config.toml
nesterov = false
cautious_weight_decay = true
max_steps = 14100
Rows from block 11 of a small image classifier, named by matrix and row number. Each number is 500 + 50 x the weight over its row's rms, rounded and kept within 0 to 999. All counts start at 0. Numbers have three digits each. After the name is the row's rms in percent of the matrix's.
After each channel's rows are labels from the 100 images, of 14976, where the channel reaches its highest value: "strongest on" is what is common among them; "peak at" is the part of the image that holds the peak. Only what is clearly more common there than usual is listed. The data: rendered dice on a table.
# pw: pointwise conv (model.blocks.11.pw.weight, 256x256x1x1), inputs 86-171

pw.214 093:443574503534456448525502486494503461555473541500541472390408524450514518503470589543500491564527511596446424468502532532537512543599589460451485501478570477457545561547445503522611416474509473562491438496620507547597475490481575454534519460544523458413430467
strongest on: dice: three; six on top; five on top; total: 16
peak at: middle right

pw.217 093:463598528432379466552519418472494492571424562474588489537439480421470508594492481461450505620523547469502456521450480495510503487461441453489420610525477544516436577524511538518419483493483479472542534504477524512552561498577579514553531521558524566389537436
strongest on: one on top; dice: one; total: 1; total: 2
peak at: bottom left

pw.156 099:472437554525352463518546418520511428481556545445526621443422481440409432478508545558558574482575510479539513467461532499531677559535460532539489513530544514456457537410495505485442482470434467462524475486462483504512486520525620455527409500486467501555522508
strongest on: dice: three; six on top; five on top; total: 16
peak at: middle right

pw.251 101:515456579397450473506474512468458586498486458505454491462619459546518499471527505404501488503472516433487576528381576421505539475476455632510505528512472537419482488502482471511519473484482516539518466421605588488512479509561463558574530499517554600447517496
strongest on: one on top; dice: one; total: 1; total: 2
peak at: bottom left

pw.102 101:407426565512599495491502522539485649555501469503530523479444518479416536490457452556606513607507485534532531475419632523526442489491490478533473482531490539565485579527543504415457492494475485435553451429495527430517575485501507548544494540517641473513488410
strongest on: one on top; dice: one; total: 1; total: 2
peak at: bottom left

pw.5 105:485453430546560558526496486425533469548496520499485449453375510424495464578539495456487574488498532541482499489484531448472527484617425480474452446594472529473497524529451505501467467542503513452446583506513476497411484580525556596488464511514533482605550514
strongest on: dice: two; one on top; total: 6; total: 4
peak at: middle left; bottom left

pw.181 092:497586503513499523545500493457524537435435544475544565477577577411410456523464494532439471490480476492476414491430539507521497537499546483479578369397537428406465487472484469554553453540481515475463508438539537470439518398513528487576522480466602504562478510
strongest on: dice: two; one on top; total: 6; total: 4
peak at: middle left; centre

pw.254 102:550471550486401443542456544563531539462513479408619544513615480533536516468590427503476459481473537457562481537479462389523541501448595515612521462516471546460440443437503492482474615477551472495481536491567440552441469464510411479482454469510474484584448538
strongest on: dice: two; one on top; total: 6; total: 4
peak at: middle left; centre

pw.168 099:539510537442495524531463468457481564461475498481453497486520549575508469682429557510531486439510489512480507559589497477511484416526585621548496525412491498564494473479494518470611507526484513570552535430325512520529511507538581526503478421467469517548503393
strongest on: one on top; dice: two; total: 6; total: 4
peak at: middle left; centre

pw.101 097:598457489522437532532578410489507483447419459513551567440465547531474502426472504443532585473476574530555500529462499636456458560521375500521535510517382549521542546539551556567597557526565608490534488497466577488514476507483520467464582570538486480449444549
strongest on: dice: two; five on top; two on top; total: 7
peak at: bottom centre

pw.107 100:533579513506401506483561535432520565514511531486530508518576463513503535537522505489495456539434504501502599532572469454471463631510521498450514495463492556430566507445476440446528519427453511486417502534504466533476503420525507571464490452460423532467532642
strongest on: dice: two; one on top; total: 4
peak at: centre; bottom centre

pw.187 108:357624531485382517511548487478509572442471518494572453383432512582538510525400501533457509504652487492487407585491491589481598480620518485525463497465420533492423543526509504436461473560530475574506518503422503513471515446515543527449456474517522510457487479
strongest on: dice: three; six on top; five on top; total: 16
peak at: middle right

pw.236 097:490539491460461431461522456524552375479495502509472446544473503567574647529486346382442488555555560504465596474489557495481432515519480429565519530474528470401556460506451492524502485565507639584493470512573423506524566492510550412530398488513542494530442464
strongest on: dice: one; one on top; total: 1
peak at: bottom centre

pw.21 107:500476407502537464485495515426484526526485473499497514507445407427521529426416515503449528517515453544517549397409642517483492503390547517533528471515479462465544463501506458547472524477494514444507532510517536615538539492523408461572422478410516381487517486
strongest on: one on top; dice: one; total: 1
peak at: middle left

pw.78 103:349443563447565548499584508448482505519466590620478651474557483501431534488462553545489531476527482508447489566494466470570524598560593477507528481517463496490493433439543490499506424515441490445510563438587518509470456512459467479555468500404451478485538439
strongest on: dice: two; one on top; total: 4; total: 5
peak at: centre; bottom centre

pw.3 089:451538468463492477551500536466492564561527526464441513493564559492478387475536520458480530535469580634553467529411494527446504442491530499484704431514491537488546575464474551414391554389413486514511505512478395520517492524455431534511440417518424493437494404
strongest on: dice: two; one on top; total: 4; total: 5
peak at: bottom centre; centre

pw.17 101:478444585445430507557491464530469520493527519492508501480590369487585499531441495475480574519443524493428527481467480459468424520483484493500438465517475511507467574646482408459436494500493486555506476491476482513482492525478514609535512468483497484572453506
strongest on: one on top; dice: one; total: 1; total: 2
peak at: bottom left

pw.81 102:546504494556498510589511460514463644503453501483547594559498607532500472463461468513533478539379423505456534475592391522497454462548471521481477490371462515517588501496562553477555572482466504519460564470506503580532413513522467501591431479475527565571526486
strongest on: dice: two; one on top; total: 5; total: 4
peak at: bottom centre

pw.131 108:531404499488542462513353611489498421538442491507464457435524504586511525509489564507497446455461415412437487498690467597487512523490443499473519593484514493542426454525461455490496441574526526506546502440501498474501509455473554546515481489550459549359495486
strongest on: dice: one; one on top; total: 1
peak at: bottom centre

pw.138 103:484507547483459596510408510527544477456531525576558452457537437533543519533484501530407474476571518447451544520531474543443545544505593439595484471513494535505434495455497450417423521447506625457430548495570506482512461553491500466416498508485475556454539518
strongest on: dice: three; six on top; five on top; total: 16
peak at: middle right

pw.130 107:572436494521534460486467455534521459547478537542475479478359448536469537481472549545412472473393492494417473565529503519525492559462480486550504485499421478473604537471511475509592503455461485537481534488623493581615429536494439586569455534545439501503500515
strongest on: dice: one; three on top; total: 3; total: 1
peak at: bottom centre

pw.233 099:517493539568562487477536536384527476483452591421532460534425546512476551457458557500563421468377453486525485540600522403517406502460521475505543527405540529539546515480530504473459536480509511398506508523463446494570499479498452466488569465441477510514516511
strongest on: dice: one; one on top; total: 1
peak at: bottom centre

pw.41 095:461499486460594495474465488534556493485520495513472536563568431478488536617514495407458553491502495539479463405539497551501543368552488531626467531529597511552442508514498438547515555563522493437449460473427447445433527534458501531478552509470471529471484530
strongest on: dice: one; one on top; total: 1
peak at: bottom centre

pw.171 099:451581521510534493548565463516484495488544487512501536538511382458529376478541544475569424530624551438531542508552524514519491441440497534525541483417547465449494481534511528537459600561456511493504556509499474518538520489523499450528431534488536430598615475
strongest on: dice: three; six on top; five on top; total: 16
peak at: middle right

pw.157 104:461533469455456493437473469489483493474456411558502544318522484465598519475442500520495486504550475470526469573464488521544584498435532574563610588512514516549458480437535419495379539543459556562390492508482558501524448578537401484520469572526486503536528459
strongest on: dice: one; one on top; total: 1; total: 3
peak at: bottom centre

pw.73 100:452407493395516495480485601572455531547447475410493457580500542500405562445505490474446511495533401564497505494505477420504504389534448443683476492510541511516495500540475480499486579560489531481493504497457506483448532536496502529469536510609503482538498510
strongest on: dice: one; five on top; total: 5
peak at: bottom centre

pw.167 112:483533533467518629525469570552504512398497533444490496601504515500516476594435515522452462496536513514444470596367438542531453531511651516587482453409506489517541409426507506506534578490489531478526483514506466472495443532480482493481535453585512484488469443
strongest on: one on top; five on top; dice: two; total: 6
peak at: top centre; top left

pw.27 115:534528486538341538506502475541485535626495627485496467468495494456489534481578546571466480518537555469551466489528525553507524442489489525536490493479533543436612476614517464510473531462505523459457554512379524478523489505552518424422470480461454434471557483
strongest on: dice: three; six on top; five on top; total: 16
peak at: middle right

pw.113 096:441518573492553501526413523488523553603443402530417578506579474538476538461601432498501499509501510479491500515558467413501422508537442417575471508521526443522417506403442476521439520437533463476510544456550535508600434369457473502523619449524390525453546566
strongest on: one on top; dice: one; total: 1; total: 2
peak at: bottom left

pw.52 091:501437476450472454535596543508560504499454492510428489502362485520466516418468507469461561478441434559560518529639535497502438442501485530457542479451497415485585513462483447493557475473491475506443515470555496511464439514436533495525484522344517529486502560
strongest on: dice: two; one on top; total: 5; total: 4
peak at: bottom centre

pw.2 089:493478504410435520501462602479493555506437463459556550534574466466488522495424431522514457469498544528488477524445530516480550394531458537513429468479547510479471612452497550538487455532467507556562466475608578502519505504514462572485478454535439484453506406
strongest on: dice: two; one on top; total: 5; total: 4
peak at: bottom centre

pw.152 092:544522589549546507543492473515425437452532487495493442543475546533494476540519473405546412499457501511469504575568471588518418427513512463470456450560395544500528540480553521461575474522604513501445468531525430488456522416508513536529606496485553483516480441
strongest on: dice: two; five on top; two on top; total: 7
peak at: bottom centre; centre

pw.120 106:525439521492590486486523415529464520501495433577559572591597424540515480540510492521370525493550510579487463522563567499468453450596430448428614445489388490517520511600479511487512570482531451407503489466564541600414517549462522523517435513521441530557488422
strongest on: dice: two; one on top; total: 4
peak at: centre; bottom centre

pw.164 094:435531507541462496560533478485558455476570478482528456459595533477554498383621575489508497471535547530483500494471552494499591628492376431485492478556552501474491429546535515486437499452464499519466460461469380567465529495457537520491468616430487501496385498
strongest on: dice: three; six on top; five on top; total: 16
peak at: middle right

pw.174 098:512521543494473457424423488496506448501443508473508490471520521542575488504538581549507459516444448468457497493504471455490411526565556564491563446518553474510509511473467469558509466464452591527545513469632498518456514456575491625580520503509468507408656444
strongest on: dice: two; one on top; total: 4; total: 5
peak at: centre; middle left

pw.77 105:449492487560554432482562543579489462625519497515507457431491577497423510371460515423521517518559508535529503503444486385522558550450518476550553575492509506506527618490514416480433434394423410507505422550457517503483662536465437400565450471603525601471568521
strongest on: dice: one; total: 1; total: 3
peak at: bottom centre

pw.80 103:439486568497383466468499432491416514521474429480463540458487549402557432549534448558504507433514534508478447511485536474495501477510531511470503524634478506510426496416527433523425550455471489400432601501425635502504464467444450588466365583457531459484446519
strongest on: dice: two; one on top; total: 4; three on top
peak at: centre; middle left

pw.253 096:551459518379480499427585501553453569511493516565429573448498564496505549484502585521479424494573532609403512507463450566474488580491456525423499480539509505508429520398512505467593509448510457611490387453448448483570455483509500453527482553450450547515436507
strongest on: dice: three; six on top; five on top; total: 16
peak at: middle right

pw.63 104:393481492457617518524513530542533556542559495483557532509555482554516504590601445502495446492547520463441520492484479634590455450479474517517519546433402516506396518480469475478470449577453510601545550448511540452549507489498468463480460456411441511545562441
strongest on: dice: two; one on top; five on top; total: 6
peak at: middle left

pw.154 100:545473495602470478554493474442477492481561589499489475542508556569556501520488460358573463498382461615478449523442471536483459534532398490553473481519435483442521480502546439532465497504526530510479533471595509502538490522570566444601421510508485448506442529
strongest on: one on top; dice: two; total: 5
peak at: bottom centre

pw.55 097:438537643463576489471533559557533493571513469550495493513494502500470451490526453453466467578531512496480409533454489555500530538514519498489489517475414535537448466415519527530486394427528514455528444525393551522441469557465466468518458465552444535561545595
strongest on: one on top; total: 1; total: 2
peak at: bottom left

pw.30 098:555511484505580456458480483492457463502422471419604502537553580525486415481443564417587511486420607582502505423552506454511588519430461503471565414484583531478462478487466506429435460539504563575495515466459560581507445485469583461622463492522361502503533465
strongest on: dice: three; six on top; five on top; total: 16
peak at: middle right

pw.40 106:357517484585499568470530508441559405544507458475478651547452493493536533562476522540464470487539458490609487455580591538462483444455461490447565537597503477538494502520564578465646520515512433542439426509447496457555507477482516455468506527525485474557524540
strongest on: dice: two; total: 6; total: 7; total: 5
peak at: bottom centre; centre

pw.179 096:537502481590490510541576482466487510421444566497472548575576500566420522568445470559449468480536519543499522538502472590535483500507493515511530564576427573452405525601529508496514586505478550504429543532528449495521545498546510442527469604508503486662501474
strongest on: one on top; dice: two; total: 6; total: 4
peak at: middle left; centre

pw.1 095:500498473580519391510440503525474501422419525482558519472501550481557614451556495506554528481526501549493512514489451498505498407453579548615493572389484468509472569542455558469424473459462423420515450477416499514523499671502560506470525553522488467568539607
strongest on: dice: two; one on top; total: 6; total: 4
peak at: middle left; centre

pw.184 103:447469436548565428504531525552427479503507564598477596447509413529489426600464538475571472496569436495524443544521584609470481497584538512509579530506410460472471509521516404485455514475432421613478527524474520495509520549505435475488487586457536529507516501
strongest on: five on top; total: 6; total: 5
peak at: centre; top centre

pw.99 101:505468496349545506503577506536594496433517491534473548460413492402455416578461416451434476466446551510446470478519554511465520506504428546500548517521501468573540424470608541481478487476438491582481509486456519458458548479482528563472594433528432481506502507
strongest on: dice: one; one on top; total: 1
peak at: bottom centre

pw.71 100:547436442496441414493526458492487530452542519457556545480455489477483523596488574502540458443652550454435426492533506459536630518388397428448488487521537487510460507421517581515580578554509505476537587474578448539382427539480548481535509515498482517487469537
strongest on: dice: three; six on top; five on top; total: 16
peak at: middle right; top right

pw.137 108:540475479525469468541490565429450453573522539487494466471475479527516392554570447517502608549477418551444615536515465481441425401477510492520546551584579438474547552552468478564490437491575505501514508493610584520525458593540449640485521481542543506496584419
strongest on: dice: two; one on top; total: 4; total: 6
peak at: middle left; centre

pw.7 094:531575533627446431556481520443518528477441560498515447553393475460559491446504503565447430558468602549495498488552440481541497473513573500492463566551523458514403552527531447589473520537443588462504481497558473566543414551513451515565592596500545546476538580
strongest on: one on top; dice: one; total: 1; total: 2
peak at: bottom left

pw.224 093:495514653491509486548495461509459509499551584505552514564463531545491504558515465440456514496436521463523479464470572529524502514378447505470444584545527641456450488494563450504381487475485565507537532518520508497446459513456467504457543462522417572539476538
strongest on: one on top; dice: one; total: 1; total: 2
peak at: bottom left

pw.35 090:541530502459499463477424483559591490469585507514544477419498431507496445420562467370546484566453490455472607564503477555508488542508537470516476460491447499498420522540466539546457439495434462507525514561482647446556458489550488540484396522481616449489528519
strongest on: one on top; dice: one; total: 1; total: 2
peak at: bottom left

pw.219 089:491539487410517465484400519526538517456455524512446530516486547604562558423517501445521514556447472554452414522516520497521499503526454446459486490427560502523529554499519540504526558545494566363512425479586579465543492505488387559545650471510370428508519547
strongest on: one on top; total: 1; total: 2
peak at: bottom left

pw.115 098:403452522525503569500501516493501537514384551532539420500427538580550518620537420395488524544512476454492560493426403432446509434545566442490523443437504474501491495517499513563526433611496469553502453507527562469537480471514432575519565416459504542534467464
strongest on: one on top; dice: two; total: 4; total: 6
peak at: centre; middle left

pw.60 099:458534514554517418463417457520537537509460432510511522527504521517465513543548427522515569509503512440537480532488546562438517574543501506377468444536366498596448598434539567460515513488504523523521496439458480491529573529467508458437466564430496501480531450
strongest on: dice: two; five on top; total: 6; total: 5
peak at: centre

pw.76 091:534509528596474550498575480476438483527532558556495497499437465563592453473450452471408529465490490540432478468496413549529568353387494470546443477457531547528502449532545410443457469521583524497486480503530343483473504500475422417508491519524564524432514462
strongest on: dice: two; five on top; two on top; total: 7
peak at: bottom centre; centre

pw.31 100:504467483440483496494517475426433494532460543482501573461403490484550470534433529472523531529507471548510458510373478492527516427516548520443562561510445472554495471519568477547454494469566473437441508578500525528520477520529480477523489533546542502465419550
strongest on: dice: two; one on top; total: 5; total: 4
peak at: middle left; centre

pw.227 109:488482500472481462490549481520484466420467458512474469570468421515417553491427511446464460524575533478583504486484488441518428481574383451527491474523444514479522505478424490469584477483550606581480512577464502519470479622489548533507520656486533566537460564
strongest on: five on top; total: 6; total: 5
peak at: centre; top centre

pw.12 091:560444433542425471506480551666483577475406505427548558545443550400492523496491454466480496469464517533486557449494515468461508407413529413593564505463469433477509567528570415540454495509452426478496537560428522499450432490516511473493520462568465469455592568
strongest on: dice: one; five on top; total: 5; total: 1
peak at: bottom centre

pw.124 094:499496422544516460552510481472501409522536467451555476446473480554476476381408535404382508450451434584435527471596493522489459502513525490482548497471547479481523440492556411490555489511489594535452588555653540554374510515510497444529488451440339541501555492
strongest on: dice: two; one on top; total: 5
peak at: bottom centre; middle left

pw.242 090:487535456566464458491542459505530546542548532517587444601501470450447419437478551582635503529535485511470510622505570519471559443380461514463557485396518531499611446495519441446711427448482504440528470494604519455453527492479559537403445537502487523446555443
strongest on: dice: three; six on top; five on top; total: 16
peak at: middle right

pw.203 099:467479500581501542467492503499523459506452504456515413478496581490531587553566472566477522485557571546534575497549514459468527512405654555421549541552480493497444512420463487494480481565463526442429485487525462395509463469520474520465515378432491535435524453
strongest on: one on top; dice: two; total: 4
peak at: centre; middle left

pw.32 094:573491408596478427508533469442591424549500560521412649517532526507475561416557465447457522496440545490480481449482439466505450426536538493498443460432562471536441537578473465454518520467458525549487521489597521455506488484496461497487501510479496594459638553
strongest on: five on top; dice: two; total: 6; total: 5
peak at: centre; top centre

pw.22 094:573466533386516483527465483549494503501543538499424575539587487513515524510479416459493524510513544546504439473570438501505549420497443488521420488483502523565465463497449537557466693495508493571482492530508505492449427436564558433495492526430549522505492405
strongest on: one on top; dice: one; total: 1; total: 2
peak at: bottom left

pw.249 106:510497505472480507492531509592490541461517562519422407493471550479496466533515466451468474508418484639479505534480472547477554521518496469452553542500589464464392470504479497546535465496524455557444498526478524509498459438445569547526476408460665549614423495
strongest on: dice: two; one on top; total: 4
peak at: centre; bottom centre

pw.247 104:524474552580523468462476505542541522511444534493501496396479447564447589492520521503519488463484494476548529555468493445563347471395504567502473525470519563472523531516517417529485535485431533509485488474470568463588499546541377565524583472451464509551518462
strongest on: one on top; dice: one; total: 1; total: 2
peak at: bottom left

pw.158 103:439469453492518557518449537538520419565560445464464565434547489466553508474477524469555537410477522490512534461495524475537440505437525548465520538498482498536415536502561564516587551486556469560491547514537482495497474519551476540417494472484448488505479485
strongest on: one on top; dice: one; total: 1; total: 2
peak at: bottom left

pw.133 100:495458502482553461444377509506507615573491593581511505514585447497543492524521575556557491501619545503455421578549436522473552433458514503592536453476383509545411490495508500458492441498549513557419577547534473558560467489509556538556476493507466499462573475
strongest on: dice: two; one on top; total: 5; total: 6
peak at: bottom centre; middle left

pw.188 096:512456551448494466543557472475505502513624563531536522495602519506524507369459522661520551444464373449406547377438665466500494602536579482539510460508557526583515501471475531520492509580554466530463495473557485442428465473498464484519487564528466511445514540
strongest on: one on top; dice: one; total: 1; total: 2
peak at: bottom left

pw.46 096:485501515512417508451548395420505494536441487495529465492542501528536479557444436601515480462526463532604482601529499581503480545506436486477527455582425456463462432455449559544491428564576519471543457551540464417422481536457435457507508554500486494527351412
strongest on: dice: two; five on top; two on top; total: 7
peak at: bottom centre; centre

pw.68 093:487490561460530467511473496452492460444371476461481495477416494524495435537549492416455516528506463592567489547537541486463493515541501464479423449589470473479540534492451474453566531520442464439519484518498591406511484537497569540525425517523597465534491391
strongest on: dice: two; one on top; three on top; total: 4
peak at: centre

pw.43 100:454581478453401569502455598510584560460503507449495584620523518386462460491498482577455503437391501460486643457552492552447515458421538579565434511470449506464481454539433540497449638531470394498490502485482454459518464473542533506499390472461416492509544499
strongest on: one on top; total: 1; total: 6
peak at: centre; top left

pw.123 104:459496467518533486535548601473460551420497531483450483478535520481539651507611568476501535442467477454501477436390460469430613540477463467422550505577415538464532473477507417522508436533508552445484388525505529555506618559468506494480496431513576542518502500
strongest on: dice: one; one on top; total: 1
peak at: bottom centre

pw.220 085:462438459574510515486512479477489522475593535542466482467514567540560471567471517522496540537447519508584431581478471479544496488434480479428488450500499536466477453591513555549471444496485481538454432526476485526518474555467418504495551463568464517463455594
strongest on: dice: two; five on top; total: 6; total: 5
peak at: centre; bottom centre

pw.48 119:455499499553601546471475505448539477480527560536513408419505555477490489430470521419502504526590530463539583505530503526464585528470497464693476534462474480502462413531485535502560520528388487464552540488505511521464527464532498438515305554432473525503456474
strongest on: five on top; total: 6; dice: two; one on top
peak at: centre

pw.160 094:431592557517496505532554503454468499522562493574585480405499516518501524491549536567475441479583579472511614522443519488446493495594460438421560494556624515553460430454476407510600455511444488496477481422455477560419470477446521566456583475434477484423462499
strongest on: dice: three; six on top; five on top; total: 16
peak at: middle right

pw.49 099:506529503482476509509493414507572491487449560559482547563467468454444638461452506488462427471432532495589515561583508531482537432581438534523571564616569544505473459540587554489411479486478474554482544492488419542494423503549437479453458507492498506474486441
strongest on: dice: two; two on top; five on top; total: 7
peak at: bottom centre; centre

pw.56 105:536513490469556509442476405439480583543476490411464558510599509482533517462445475468484492464495530434505425492485438527564540508410603514599598530496429490513489492512493559536382600481472449499516524481538559537508442520490507476586423490497567494403428538
strongest on: one on top; dice: two; total: 5; total: 4
peak at: middle left; centre

pw.23 101:557489405458486415529424609487473477571485492514510553531539463545440536429526526529520433456483511543452456553520434528449377557576513484473584409523528499466542559484508525546542417475422561408466489562483531525521473535457501475521618432490530476470490510
strongest on: one on top; dice: one; total: 1
peak at: bottom centre

pw.62 093:492551531490613591497533512466536555523441445555452506529466507560441572596422543417435512533587520551514508459456532465502510433539506538448484504424471503463448455476479560456621567475504458513550439478461464495455615467524432492490489408605579523463487606
strongest on: dice: one; one on top; total: 1; total: 3
peak at: bottom centre

pw.223 103:548503501561499496479486523537464421474460553505533503418488419545503556528475414425526495499684440523505511531501537476535532489518532463513522467480658495464431550523461413463550475539562514492484529528447534442503606436445503502473432481539428473534495460
strongest on: dice: three; six on top; five on top; total: 16
peak at: middle right

pw.66 097:547541502458552476474471401524472487520521438486507490589509537463498506521522429430563494503519479543456451551578490595532506464519589424477498462467499473496482491509455458546482524488566599538452410500531459508448529404485509441463469463484516547614570530
strongest on: one on top; dice: two; total: 6; total: 4
peak at: middle left; centre

pw.51 096:501493491477561505561534388411513383484497531486566578486496517591472507441430425502469588460613610448407468516419512477581558461420395476499489596486558476472530458484470515462500405535560501444513526572479487473520499499455595483489515496437469453523439498
strongest on: dice: three; six on top; five on top; total: 16
peak at: middle right